Weights of a small masked image model.
Model: 48-pixel images, encoder arch vit, encoder activation gelu_tanh, encoder layers 8, encoder width 384, decoder width 192.
Data: trained on rendered scenes of toy objects such as cars, trees, mugs and chairs, 48750 training examples, 71.4 epochs.
Rows from block 3 of the encoder of a small masked image model, named by matrix and row number. Rows with one number belong to one neuron. Each number is 500 + 25 x the weight over its row's rms, rounded and kept within 0 to 999. All counts start at 0. Numbers have three digits each.
Before each neuron's rows are labels from the 100 images, of 14848, where the neuron reaches its highest value: "lies over" is the class under the peak. Only what is clearly more common there than usual is listed. The data: rendered scenes of toy objects such as cars, trees, mugs and chairs.
# fc1: MLP up (encoder.blocks.3.mlp.fc1.weight, 1152x384), inputs 96-191
# fc2: MLP down (encoder.blocks.3.mlp.fc2.weight, 384x1152, transposed), outputs 96-191

lies over: barrel
fc1.406:496440498505498548506473497479518494492477476462466517518515493467475508522515465474514520551520539470524489509512434436486471512506494495481499532533489496485520446505504496478553512490461520480492522488490471493496515543533479541563540516482481540509521510489489520537482518490506532437
fc2.406:471507482506485508526498499528508516528505547528566506488448504488488519512478561473444467492513478537481532473517517465478536458495490471494487483495473536510521503497541509501475439510508462531470492528485502476506512470483457517523443512473504495470523479511477488502468527501483523515

lies over: snowman
fc1.32:526515526498472500545447464521513497479485513529497500493511461511512484522508468474527494496510485475531468492516493476510519501491460480510516551527475474488503458516476485498515491504494484452502505474471528471501519552464494468523506478518501514506472435521476423488474510489528474517
fc2.32:507540506501529514491497520488508499508511521537513511521495509532520493470486538555487502465489500513539472513526489501500493521462507497506498419492500555502469546505530517496513517494511523519481489512501517486525478540507508504495497458489500470505512501477517483525446468509477501478

lies over: lamp
fc1.352:495469523484529512501515531496510472520523507528566530514523488500478481502483468511525502475480503515473487461487503507515523511503525503528501494484504518436480472502506541493510507450487512456540511529502515520524483496439499452536509476499476519453463503492484527513512447469484523465
fc2.352:466497472509496502562516487513547500480496494525516527510542532498479518452528462533471520516510474502492486483492521515486477482519531499481469495526454480444481487514516506529514502464501498495500540488496506514517496543496506445498530461523503443466513509477532520465493509487505536498

lies over: flower
fc1.445:465475540499450431485496495472492482533489444500492491493509489436490518503478548510488516470453488505541515494501570520526522489523542525506545511469501544520497503496492488490463506446518563505505497498507496471504516531554477474524533500508487497514486481520511556510527488475449527522
fc2.445:491479524535467533536492474501526518467511435445467478542491467545556495476483496493515466496492500493484478492493500489511498541513558504489452506475488558511485491454496501474472495487490478495507469460486455508508533517492495504485500481525487510474476529519552491496507555499441469518

lies over: candle
fc1.247:519485529558525498496467539513499493513484518509546471505502458457557527488502494491489484502524528440472496520494471478470513522478513509496476493505471476504501461528509492494456511505478507475529504490507472459542518501495517483539506478517477510503467519507479480538478503479488471493
fc2.247:509506525468525483531476475474533506499511477481441529492491559483539426523510442458482464490451528510464570465530510532475508474471524484542528477495510519488535522515518487527503484525494525538515478514451515466498472509504553488496521558477504490513497460527496468499543492507484484480

lies over: teapot
fc1.196:500509526552490484465483519506455551488456451489512538483535514472519516541486512459491492518548475559545498519481487473523483517493511472534490527467442539538508511493501498481444507522450466451536512502471465503492505518480536512473510491480503486527478517484514489487480481496480531497
fc2.196:519446474472487506469505478512526510496492518471483498518451508549441528495469477485521492500494485473484487502475459491517519465508485504504539476543515521476481565508530523538484502492500539505491490477519575524442489484497492532496527506491465491502486526532502524491550514518493493536

lies over: mushroom; bottle
fc1.366:508513509531510486473540519511472479474499566478509492533500493496491480487533517508468520514504503481442474534475497518519494499528479487511542509473477497499529547500508513512505515511513504518525478527521480514544509481450526456477491520501512477446525511515493514461507505465496529484
fc2.366:451476515456507519520497499546549497478497487473531489511530493497510510578478534479476473542536506509507514454458534528507460494475499502551490471506464542548513484510497544504505438488476520516516532516472521490488474510472470513488533500470485511492522497538534480499493485484468512502

lies over: bottle
fc1.600:494481519480465530462504466506498485466546496526523544482505487514509512529474495496519436527541495523518509518474517521462489491489506533468507488469470473493487489495503538496518553545494501502523476458484471496529446502475554503520522526502490476478535490525502457499528517522473521458
fc2.600:461535473534546502480527502511492565521508484558513487516497488439478463534517532561451511490517482489485498482518508527517496501519501480489518471500508523456496474481487508487461495492491489493464457513516527502528504505517457495491515492510449494514528498496521521485500559500483512525

lies over: pine
fc1.427:479497492507508507542491500462532516456526503484535523498453449537532479477515518509484465516519484459514517522477466502492466494489525485495485493491505512504507448488553531489486526543507520529477518470505522474488508481471519526515521558467513480514507535451492521490463461470503460500
fc2.427:495483516475504479499493475458523487493552513481520496497528469507486515479480507542503534492491497508520479525466510503498498513443474479544519504564522506492525530483540527504487501506516512511515479511462483479479500457485458518495498569490455517508485520517535509466459493502560508490

lies over: table
fc1.703:475515510541442485507488491444496505501501512485498486462498478506509489532499470448533473481523527538536473486469506487462486476480481509523504520517518519503497505505516501492537424479555491488506524509530480500526544524498451536505501536518531478486493501553497532512509514534537461470
fc2.703:498494505493524496543484511470570488537500505504489521504491457490481492528491490492528490519497466473466467499489487460487457509518498483510513531477502493495525502491489513474462534499435474527500476499500519485472532410486511520571517555466534486481476497470546477526515473502519532466

lies over: pine; rocket
fc1.160:482470503509531469547445508486460469426493520493538449512500489492506487505474533533526461516479451501476511511507474491463508488506553514466480482508445515515487488544521528501472511502473509472488518491505522498503465536527505504495545518465466512507473485510494448467520481479486427500
fc2.160:548503495544493514512510478497479525552482511492498470519470488522475520521471480526460505497504504491449519525495514479531474537478468503503462507463473499528518521519525504497499531512534512551537517460499504502457528537523514504476455497491502499483484532524496492498488518500487521463

lies over: tree; umbrella
fc1.585:509499480513517469503474502510512503522487521461496501507539525517505598489459473515522506524517477474541494497485508510519520542481543459499455515463524513552512503474491487520453495502461510479486487457512484539513452487508514503489504529519595541494462498486531499470445480556529506515
fc2.585:503489484539501485482520517536451490535495464508526516459507477508479504449481455533487499479512506475468483425472475477496485547500521517491501514514469478490517507476492488501478498510550500529531511497460472485495531511494481467495492469492444462474516503502511582535504469503523549525

lies over: ice cream; flower
fc1.103:453525472505520523502492479519549512494496439495517506469523518458508513524518562482476466485510481497524488507502522570490520528491512502520514510493449490494515523469507492489490519500449435532497503485435473509502490501521488466508481482557451477499529479488461511518477543478452479508
fc2.103:460493513499506505527530473514526479521459497516466491450478513537505518497472496499472514511472501525516502498516486529511480475504472506518514469523473495449486491519524506508468522501554487476525458502449492462474504520513510514487479531523459506499505521464444466484522520508495504476

lies over: umbrella
fc1.412:482479490473486490491492479499470514531476511524489475499531492576448489453477480470550548514491462500465500512462512478478498518521502489507493515444441490451546525498485505557464496511540470479537440525535505522484462488463512456488500494468524519487465496504483483472519508540485509488
fc2.412:579468523516476505472483491504488518486498538483498535494564505474521530525521508513503516513489516467485454466496523480500507496527522462494555522503536522527506509518477503519457505533516502490472488513530526489504519528504480502479520525517533479527504467479531514511499475460501504468

lies over: umbrella
fc1.163:506472462541469505494468445478457477490519550488514493461505494529511514519511487455526467546491502491517517486509544516530489520544494448508521489483525489497468508524543447536457495493560445521511525484484533546501462489524476497475487514524539488525528523489534506544471511540488504437
fc2.163:492518510491547494502546507507473504472490461520469494512511527475513507506460511497516487464492486525487566504497504470464470542509527549512438432528527496490496491510462498465498560545428528484475493519510463502545530482513502513514510545463469514474532500486478495507519504475480527535

lies over: trophy; hammer
fc1.500:478485503478523525453478519499523546496487492534471537505548510463495507528509501493549535513446486488521507516504507486517513481516482523476535518454516508497509517513514481496505487498464516513480489512519523533498479511515523482475513519463519499491506517509451462462501531492463529476
fc2.500:512519536503517526512476510476500501496463469484480522467507518510510524543503506472519528514515468513538490512470506481476492489521545539494496527461497498544514526477465487523477503487489496541489474518514472546526492522499514525463481500501500470449494499514496482522492517504488504457

lies over: pine
fc1.126:478485462485473511481446536486459499495532497485541496493510447524498528531476485492508519542522507501468459492482531512454514493547538504510480546479499476507521503481513521490511487486503510541524458507498541500534489511491545469460483489459514544487559508507506518525469503499505496503
fc2.126:515540463484530491506487469469456541526518500533520494518504471524438471493467503508513493545474560545502490448463487467508479483528512500492532497493448432500501560504481495548488493519544497493505481495521488484485463505468516473469510463503460485509530513503520520492504524488511499499

lies over: pine
fc1.134:484473522452560519495484535542516442495468527519509472507506536504460480474486524510475483484491505479515494535511511494529543493511456522504480521534440434557531503522496481501472497485475484502494490520476467504527502501502506478517559514534510547503514485512553507481488526504480491515
fc2.134:504452466525493521480483423503515498483480550498521516480450501528489487517568508556523503532482527513461474500501496511489482509519507497507510522503482489490491481518487504501482552549508469512488479512520527536508483500510532480452513491487573476530522511476526437466537470498532479500

lies over: house
fc1.634:520445479510464451466523498529520502478534530454516494497548444513486507507521508528496487527533498497491481511478470544495519497522503514468498493482514515502547508484506502519501531499522523438472494510490545527511472506468529500511490494462532501477485465520497534535487519537463464467
fc2.634:510488528478521499509493522464484531538496493474511542495465510490504511484492510541500527527471513512472529479489504467511522486456484507487543500533490503488493546532533473490476558465509504509468502519509448537463541480498486478477497502506456488503488540461493496462539468539512538497

lies over: pine
fc1.19:498496526490513490516416505504533448510549470504509514465447456485493458492511552439463452500503517501494466516503494541512529475546561470471516545485460480466463478502461530490521457544454458495477498504480483480527483525442489469485488514509502455527472524488515488467463494474527478483
fc2.19:491475504490521494483478501513487504489521557502542529522508507488481454499536510543488551528515443503500464504456479496503509468455517458510488505543504466480498493538507525495506523483520521482531518489520546499516504490506493496498473500485495476468443514486548530511463507463484492530

lies over: candle
fc1.69:517517515485517487489486524508503505514485494457496523478478501478506519524473522451500482501530476498499530494485494510499507552464519511464512502519502511489508514505541486533490523484470492501509487512522523515510509434480500502490495491500513480516501505482498539493509524564469538467
fc2.69:496465490496496517494529491476505483498467487498505475487488511512539480489503490476497501481542482499476493472539519474491506561471503562503493551511516423515497508469521476490442507490481560494513481512475547489487517538463487499517524485448509468469489532515504532498525525473495513516

lies over: rocket
fc1.609:490519528528506487486477448463517480479487456479504500477495512463473489503512508486530471499453518528464479503533501522493528512480531501495516486503488474554472512496542529510501500442502524467502509494575494494503483534519494446504490474496477486515519484504523503469479465504519480499
fc2.609:542460534501514543515484445450475496518470532515467494480469517531531494508455495539507499503475492495466500484522474509498487470522491508485505484484510458526499517502506449448475514498495536465539496535538485495485502496486444530485449500501507498499501536499499515528529529464533513481

lies over: bottle
fc1.335:516487503476451513522533479511525470471514520520484545526526492519537504527485491492527452494501495502489504550565476538532484496466475526524533518547529491525493557516524463430519512524570505534487522468503508493518521517566471461490540484480462465474455450494527477521477491433477495515
fc2.335:550520514514531489459562517486482505502492480469486540505487484513495471521499522538486520500506510518481526521452488483470532451535504507480505492479494562520483500491496483486466503498520492491452508545464483492490498530486478503516500519524476534474512481495493538495522511491480499526

lies over: mushroom
fc1.537:548464469492548540490459490499479462509513529514512455507506496526573522475509490493518530493497512496569488506482544499513524546491518490485506490539494492522514489509490447535442466525537520474471521496500512497504450567514504498507524513511495526478502499485497480496519497518530497513
fc2.537:509512511482518490521491466455470515500527550524508535484479540486482499504467514484455489480473508501452580492504504476507496487506534519491534520489502507496513500510501542517501511484496482457547482507489488497547507455529496543523496466482468455476515499516487495515488476501485479476

lies over: lamp
fc1.101:510499482538511491527444515501493490488475513519524513506483506509398493488528505498501513498468483514488469504502511533509521499470516466464465483491464520476502460497514530485489516539494472483508460470505520477498500526486476518464468522531476516463515516510526541517528511509515521507
fc2.101:487523484440502478465502503507521488493528480484540519449511499479476507517502504458503528536503555466485505524523493490457464478492500457497502527501503537481494496516562503473520469511541517468544523483502493518509514537519543507498520509491500454494505482515542439463485479479474475436

lies over: candle
fc1.3:509489507524493536471494504449522482476506478506488553500472457482488539482466489477500492509474511521473492508523533548510495503455502481534497518480505493518523488524543490516447487548522512487484504510499494506456519489462461544483498489541542477452490522497526453503525506497457502488
fc2.3:483518463495527456558526506541502553558533496470449536492501527531545470483517479511526465499559460460537526494511487486510497519506468535473506524516507485492527500507498506470490496498499468496477498523482505534545545511509466499525521496470467496475483461493499504520526497503464464476

lies over: mushroom
fc1.21:519471473493517455484497487507517532500493501484527491514517514493494520493496483517567550515512480533471462528532481498498507504529513493456512472472545475525499465475517484460510558518510496472486462527504461497539486491483497496495523472521486515485470499541536503538486504509483545504
fc2.21:504479495522494508513473505456512484500498523453457499477525510527477553501504454494515494515495478529454523499478527479487473506499490489521499510497483534535457555543458518511508503506514496526503517480490509469513473465493471503491517525488472486494485539502518502544481492524516514490

lies over: house
fc1.464:461452504499502498473534493490521509485507522483498497462494492491429488519502516493498496505509511525476496526499501517508508469551502506521504501498440484477512472496483471533492530491504495466518522480468471453520450440545570484492488461494536506513496508544521441480479485511507512537
fc2.464:542510462480493494499491511484480524524503502490499510517468503512513527490508483477525515493477493458473473486476466508503522486497531494510542523512533518531512535461520519460494510486495526503542469475506501493468527518467492473459526482530496481483490526494477518505547525528499494493

lies over: ladder
fc1.662:511519480457516499518473528500513492516532530498481529514487515521492476482505528480455506461538530471498527523512539469478512480446511487483517494505492464492479503489476552505511436486484452553509528484487479495490482489497505491514558502504513487498521469511498536490570485525493462515
fc2.662:492509524521510482500534516467489518543490533520506528487489506467487534511508518538462499511493475489489484529496480452527495496506500452456532492495463546506472500489514520540505507502515458500484581477517503507482458530538462475537495493462514492497501532520521467492522476502514533492

lies over: flower
fc1.235:509480523494529481501502498535548485498514487537468446453481507491498448498520528475503513496511524547494497515471498552503493476483519484498543511468522548552494481467475495533519519506499519507508509503487489468487514519547478486482466525493482539452548503534476466507490459462533528495
fc2.235:497507474487501507529491487510536476472525475551480491509485512525528519509487528508483474513504487557492538511530479504496519492484475498469508482560517481488519493495497521510488517516517462435501495510472514530488538511504507519499477528508443528512512504525514519472528538471482525498

lies over: snowman
fc1.333:492517499577472480435497532492481476497469513506494486535487483539473527510482486510501523489508485476453479532485487528477462510538540483495462520506458505519500523480522493548500499463441503498528519529504508473498466545487493485477518461497507488519453541501519508455448523503531481518
fc2.333:488483476479470487490486506476473556478522507424510476496493499512532531472485488495508558513491483476459551489453472457536481530500487520477510528514500496487498531526513519494485522544507531500455484483471535488519513509514490483519534462503486511485508526501520549509459497526505510460

lies over: bottle
fc1.640:484537532529523561487508486518512511502544492473514539513539508460435477484527483502481506494479526531494539542564502494506566525475500513501480511467495594499481515485479508488545515501492510484517497506503513513519479526471491504481438489503471460526470513521492423559564476462501509476
fc2.640:498459452488471472523525502505488468523492528483498521523526512521482487461489500469541512522457506506495477503480475504466472511515540472524512500500509473443459478500478489501466497480507544513476482533470513514522548498500470505540534493488489489477483538530468519496543466503506499509

lies over: trophy
fc1.686:482514503468487461444526520472471498517503481524453520502492458492520512520538466457468533549486508497486512514464475481469488500520507563510555482505520495536516484514495479476479498491498466501503495528514526486491499515539424446529476474493486494498486517487500497515466567498515513506
fc2.686:490526484507484498495493480511486500490465501523505518492518469491556518502470491493509545516492478520454507559510460473487516460493522453510471508488472491524520534453494501520488541524516509508488502512512506493486529503480494506460494506533507539477487496480506508502465461477485481509

lies over: pine
fc1.325:493482491525510515524484512482436489499548482485507485487510478492531513476501546526494533500517523525484457511438482526494483484534489513491507537525472483534510480523521474475502504463507478516490489502483519524454505487484507525430507506509491509515517530477527523442457510483532525505
fc2.325:476479483513498491479488524467486519502511489507524512510486506448495477517546479480468491474527475495475535462524485510521532544485502506472484531524468485437502485505516542519486506467513495492498550504504540469508507497499469495489476530502488517519534484489467522515489480503558518469

lies over: umbrella
fc1.9:479514525480454506466464523523466502465546533472529486489472486481459488528515516509517523454557459529463467472499513519494453520493487469507512529495498526475522496483472486528498543496499461497519473450462527476483459514542525516472503509510477498544535510532491459476505494515537478460
fc2.9:491497512497465495553494495470484507540467475530494553503519504515521496446499480488518467553433519524493461521500493516554525495502477495511494484486552507457476492501475500481506519507491502505503481574494477574519523498440494502509524534471497512491479486546495582527500473468446475499

lies over: umbrella
fc1.584:505495495472478488496513488505486511524498523486472438497537521524537519511523549478539520501488461488508461524504503557496495558507497488527521503509496502499512524469460493498498485528508517474494518535527514525500515527489474514475426519503510521499526496503462474492452471527479499500
fc2.584:485536476469525517491487484489476489504497489530486526509510489512528498465482471519465488475516566524506557496488507478497518445548507506488477525492509458467484519499515498499505516484462516487502472496492501505499503506492568502516538504518511477547491488467500531453544499499521493486

lies over: flower
fc1.746:544493516534525442447493467538512504472530467474506524505468546493525492551497507486510525483529480499521496545475501501495497536491495521517515541509494485503487513496514532515471481516457578516491520487495502486513490446509506469508478490528536493480535519517481482515555504522458532522
fc2.746:528467526529523521526516492491521498499493492462482499482498484498523489470498517494500522496539524495420533490469505529501495551480506490482527502464468503510485515523528509498449511487535507538575504481471507455527497501477471504495470484483516485454485511512509491458459486481508509560

lies over: barrel
fc1.730:523515454503480503516426522513527528524529527498487559513479499465505486482479452484521524532498487488486488523509489498511514522493539480505498471527482487465506508490436517499519459472478502533497521535488497474468495495510496505497499505482489495531531508515495498515513497546513517507
fc2.730:504526510488528474463553504473476503524476546547528496508502548474491507495499491521487482520479519524445507502479522488522488507499519530536538452526498454533479534528475521544534519518474515503472491481489527505485504482519510495511501466497454460455506500486523494499446495501458504487

lies over: mushroom
fc1.48:480538539491500499510479471501472485486541496474470503486535512500500519550502527490516484519543504460530455549466521490524540470517543499479461548499485520510471541476515473540470461504516457461478528505499501509512502487457516525428493530541481476502507486450513474516499464465547473539
fc2.48:470488521432507511518525494488474485465489523470511489511472522477533486526503511496501543505491510514508522502472500501503482542482492472482557455502469528470505488544490531510489478480500532514501499503496522462491489478519478483489523524522565491517528498526514468482475519573477496474

lies over: barrel
fc1.549:454503511485520518509521478464496480495538504505498517516496509531470517472548477515482474494531467497501485540486483485502487533487492524485481517505468513524501513497514501531509505483537484499482521510491482492502489500496470458494578524498504498554521449487500529511483560484495496512
fc2.549:531500480487520480490498521514502505474483474512517484521505507480518485480494486480480499497479533466536451469489490530479529502536460504530496482529511481529482517487496486521465494521505540457494487454517531497493520546476498486500475472485493460482489493474514478485492517515505524533

lies over: snowman
fc1.20:528481492453486474497486491486521459484496512507508490491503500501493494519523487473451495521509457484528470493506506490490495508497524509475529508516463513517511509499511482506529494495481494515457520484511509522488482447509515483478509471488469506529505471509498479485463506528527523542
fc2.20:525500503488510480533494440516486556522490512513503499497447511548479502474513501516535481470460534534496519529506506503491461523532489572481477501487555483489479456506535528489462453536539496529528469519489479484492501534509484478505496469512497461476495505477498520485533535522492455496

lies over: ladder
fc1.761:531467566509485508522459559490549540506495489488501550519501464510504475484532520530479493510480531487546539525490534505529481506458486493535510532485450522551487497492510472488477497447532492498483547505526521470489467526515529491442506460483501493534482494472478512484484523490530451494
fc2.761:509482491524512507529498490509475464480516532489512457465516537446488526546507493495494515534515487517459491523554499511481526524504533493482523487469503501470489479484509513528483455531501487425510497477504492514490481516534502484500485540514534507498501514505510529498556493495470490515

lies over: snowman
fc1.628:498509490536474519473544506497502575530520475506500512534516502508433519480520526475535500501529526515489521533472488482530470504470507538512497493512490530517514503485500556497487489534517530519489494481483546508498482512435504494496477491449482506498499495467505472507491519489471544497
fc2.628:538477483542500506468506474504509481486510488479523519501473529538510514490439509468553503469527493534481496519535500460463559490528543502506493497509542475501517484493555458485521496531462486521507502500492517517479490512509482528519512517492544491486519481465523498477546499519547498506

lies over: umbrella
fc1.154:506486553474557495547479472452473499440543503466484497480526525499518453459477471491511511497505500488546471465513522482530482514506504479503503521486525565486455488501572477462453492471508506501497527533453500474516458458496468433481503485512511536495493485497504496493470488529530503497
fc2.154:480520455498523541542483442571461490497502516554531488477529479499513492479493528504522508472477534503494500502489541555500464500522496499476457526463485502492513474500465451479495545473535508514490490468457475531502503481477530483462478501480467472455473472470501492478505516501470483520

lies over: mushroom
fc1.158:512529530502507481540514504554516472504529543481516467514477534484500458510508508524477534551525457493447487555471516512512462512490483540517504494528454495493537498478505523486520533524516534482543507520509525490485467489477523483488506511519460499506488496487521472483476518460505491526
fc2.158:480475549492501509510501453515511508478489486529520478529515504489536492518464473513507513480490482498499519486497552500511509533470492508528484471516500516462503471485510562521461497500479492481541493538471535502517521556508496481504514453489495438503500500499510525488472520445490491482

lies over: car
fc1.382:438499511515513533504521529521527540498460521453502457489526488456486491531506475459492501550525483529492486555501481530516479489514428501499502475487529474514532502498496505517520471511508483505488517500523492491508509518459499483502489497502488522492486522521486497492463486499468491500
fc2.382:531459500485474492502507532487515504527507523492500468446474497519492501480503489474523519507480465519455484465479506518507502527504488514522517489473488508539492511512532498454511517468555517509504482518493539481471433519469540496485508468490496503494525518511503482491476468477518486512

lies over: ice cream
fc1.394:515494467501495441505491492543507499513532519518496530480502484488446467535495531509479512473518493463506518505519484528517513491502502538496479531498502539465510491472503500526510495501505485532534507511471454537500504497516514432499477425557487516473479498485460498467464505431547494503
fc2.394:490512504511515498499517515497510470516502474526505507478511496498475483509488474500487496509446487496501463486498523562467489533484512488494492510513488455509518488519499471521468491517484471460489406497524494505488479508526524508485463527466505520534545509469483455506486507481461504461

lies over: candle
fc1.11:520474504506548496502439497507517487435497480467500475485526455480488446492472518456506535525536512500443478480528518507491489493495519527458461523533549495540519512515535535534502487488516492514511558513527507494547500493504517515492509486521460501520482532508478494526518520468482508474
fc2.11:498563435498523506452481480498512496505511479534502514527519504456502489481503490529483483537540550530498475533521499528533502507493476503486519507553471484473499517491504543524495466557459520460499458471504504486495541543512495513477526521471526478506555520561483480483514506496475510497

lies over: car
fc1.567:514498523472490484500523469462514470505499489504522517504496481486476482470491514470499479464522482491460494566510545487468534529527500540510531499517529497503497492556481449516475499483498467509506480553502468524542468498482513472486501479471472538527521521503517484505504468478515505524
fc2.567:493474526500491518510498499503485519500509494517474504522519504442467543518507472474474511504532483523456551481470492463485501507528467506527446488501481545503469502497502471481482502502506516483539507530505522521470517542442477554443510478539475516522470524461504503516513531528478476507

lies over: barrel
fc1.731:514459534499510507510514527458483445507503499536506509503526486519531500527520494496455468476523527502526491509523510523493475491491496453542497507519532442505565500499485475498492475458480447510498496506515508502528508500531488499498527476521517490540514478503429483493517514494527466493
fc2.731:476496481452496502517472492470515488456531501484509533444528501525538494565536480515494487507502502440488499505506485491508491506539501550527495451476520474527496541502520515506479474500455548484519500511496512545544503507500482472521537499467472482547488476463530483477518478524484486492

lies over: umbrella
fc1.8:504458477490527503535478539506518519469518514519538538475441465491455490474464475535509490494543467504490479512490481492556489491515523491493477507522442507527508484495466531514500480544516497531538515456484445496503447509513455475492499502486541461518461503503522483491484504527529471509
fc2.8:497491498447489439488509505485477468496501482508484541470485490497509547523491500480526535499530503490454474477486550487516473499506528468523519533506507531482513498528477471514526522537509525497477501525450497481526486483481526524463500522504512480495461492506499507486471480520494515526

lies over: ladder; flower
fc1.240:465534543469505462561445495460518515538510480536486467531509479470497530437534497521469526532495490494498483490489528507505486504466492530488496464442488533475457519489481485506518451501502479533528519461517471494493492509493474477480591531470512487472492519504479553492501521526463454512
fc2.240:513478510498500498537485471513497526498537505439515536513498528512526544508481460480508462528488486498448490523498509462521573534490549460508494523515477507508478497460508520524471464490519462502483499491463523502488508496532514486529458520510537474513509482512524500504535492494497521534

lies over: teapot
fc1.711:499527498504476475462534514482513527494480529518517502450475518484531458492482496508503485563479508495537481486475511493492490519515476509500492489497539504521522555482512515462497496477453534511491482454451484473532495482456497516490529497481499522501494464485454530496510541478485482474
fc2.711:472499472500493507487529490483477443535504479477515505495468500546490515500497529469477483498470478537483541474492522487501538475521526512543532493536492510519498478475493476521460491473519483460518456493486527484502515549475500518549465513514512525488519536509535490500522497477482486477

lies over: barrel
fc1.456:523509501491474504472521491505516483518514528531489523503497484501455496504489515511460542469447515525511525465479494454502499511485512535540477507523483486491460486454532507490507533466509506528523545520527507499464496495511452463498518496510508501531526481496498482522486486513501493476
fc2.456:506525468507463489510472478543522509487461517511518503503524500500505540473563509436532520533517506504501463510535513477499492509505516466507491521550525519515475536482541459485462457509481493485482443493469571527505529538459515442488471479461515517509516469488477530503464493527521527516

lies over: table
fc1.62:524523519532423517481435475476538488503501513488512546509559494492538538511511502473508492499497531487535491499462522523535457498525479479495510527536497499480481481466521490479545419490486528526495477472462485536517484453522494454500453453504518494500493461502508509523502532523535462547
fc2.62:523522506487440489484504507511518497534504484483490558470505489503488447514495454501525475493523536516500473441545471511485499481517488480505491507492527518512497510505522489525517512558451473473499481484485498465523484514524498498483514520453503525486513477475506450500527466475497481492

lies over: tree
fc1.2:461530499521461486464472510530494492500462503464470469487480503513488513533518503457500462518527496493472494517474494478464486551504478498525546488496491513509503485447500496485493519507534504526510479477458539464472521556478485538531481501538496516499517537499494530550422524531457538515
fc2.2:486511491504513478502529475475486520530512538452504510474514478524527520470484476520502464508499502508487516477483464526490511501516460450463517501511538504501481528496502479501500512511463465476474470482454471512477488499472467506515501528480480489462507518521491551514479507513512494493

lies over: table
fc1.146:489486471470528536448488474464494539517511485477445510504512519503464488461493498532489520530518499520494485516510479527467527508531497469483506501509450520470510495521511522526479553528512463515520482503546465512477460478508479499516482445530486504477534455543506460503501480461483524506
fc2.146:496515543559503516511495490515504452520491490502506502466488498497528460486536507513469466503475474464514496497493539487486514487541468546461522489488521517521497517520438485526454469493535508487488523473523516486508516507474485483488475496435500484519501477498555532547540481481520496494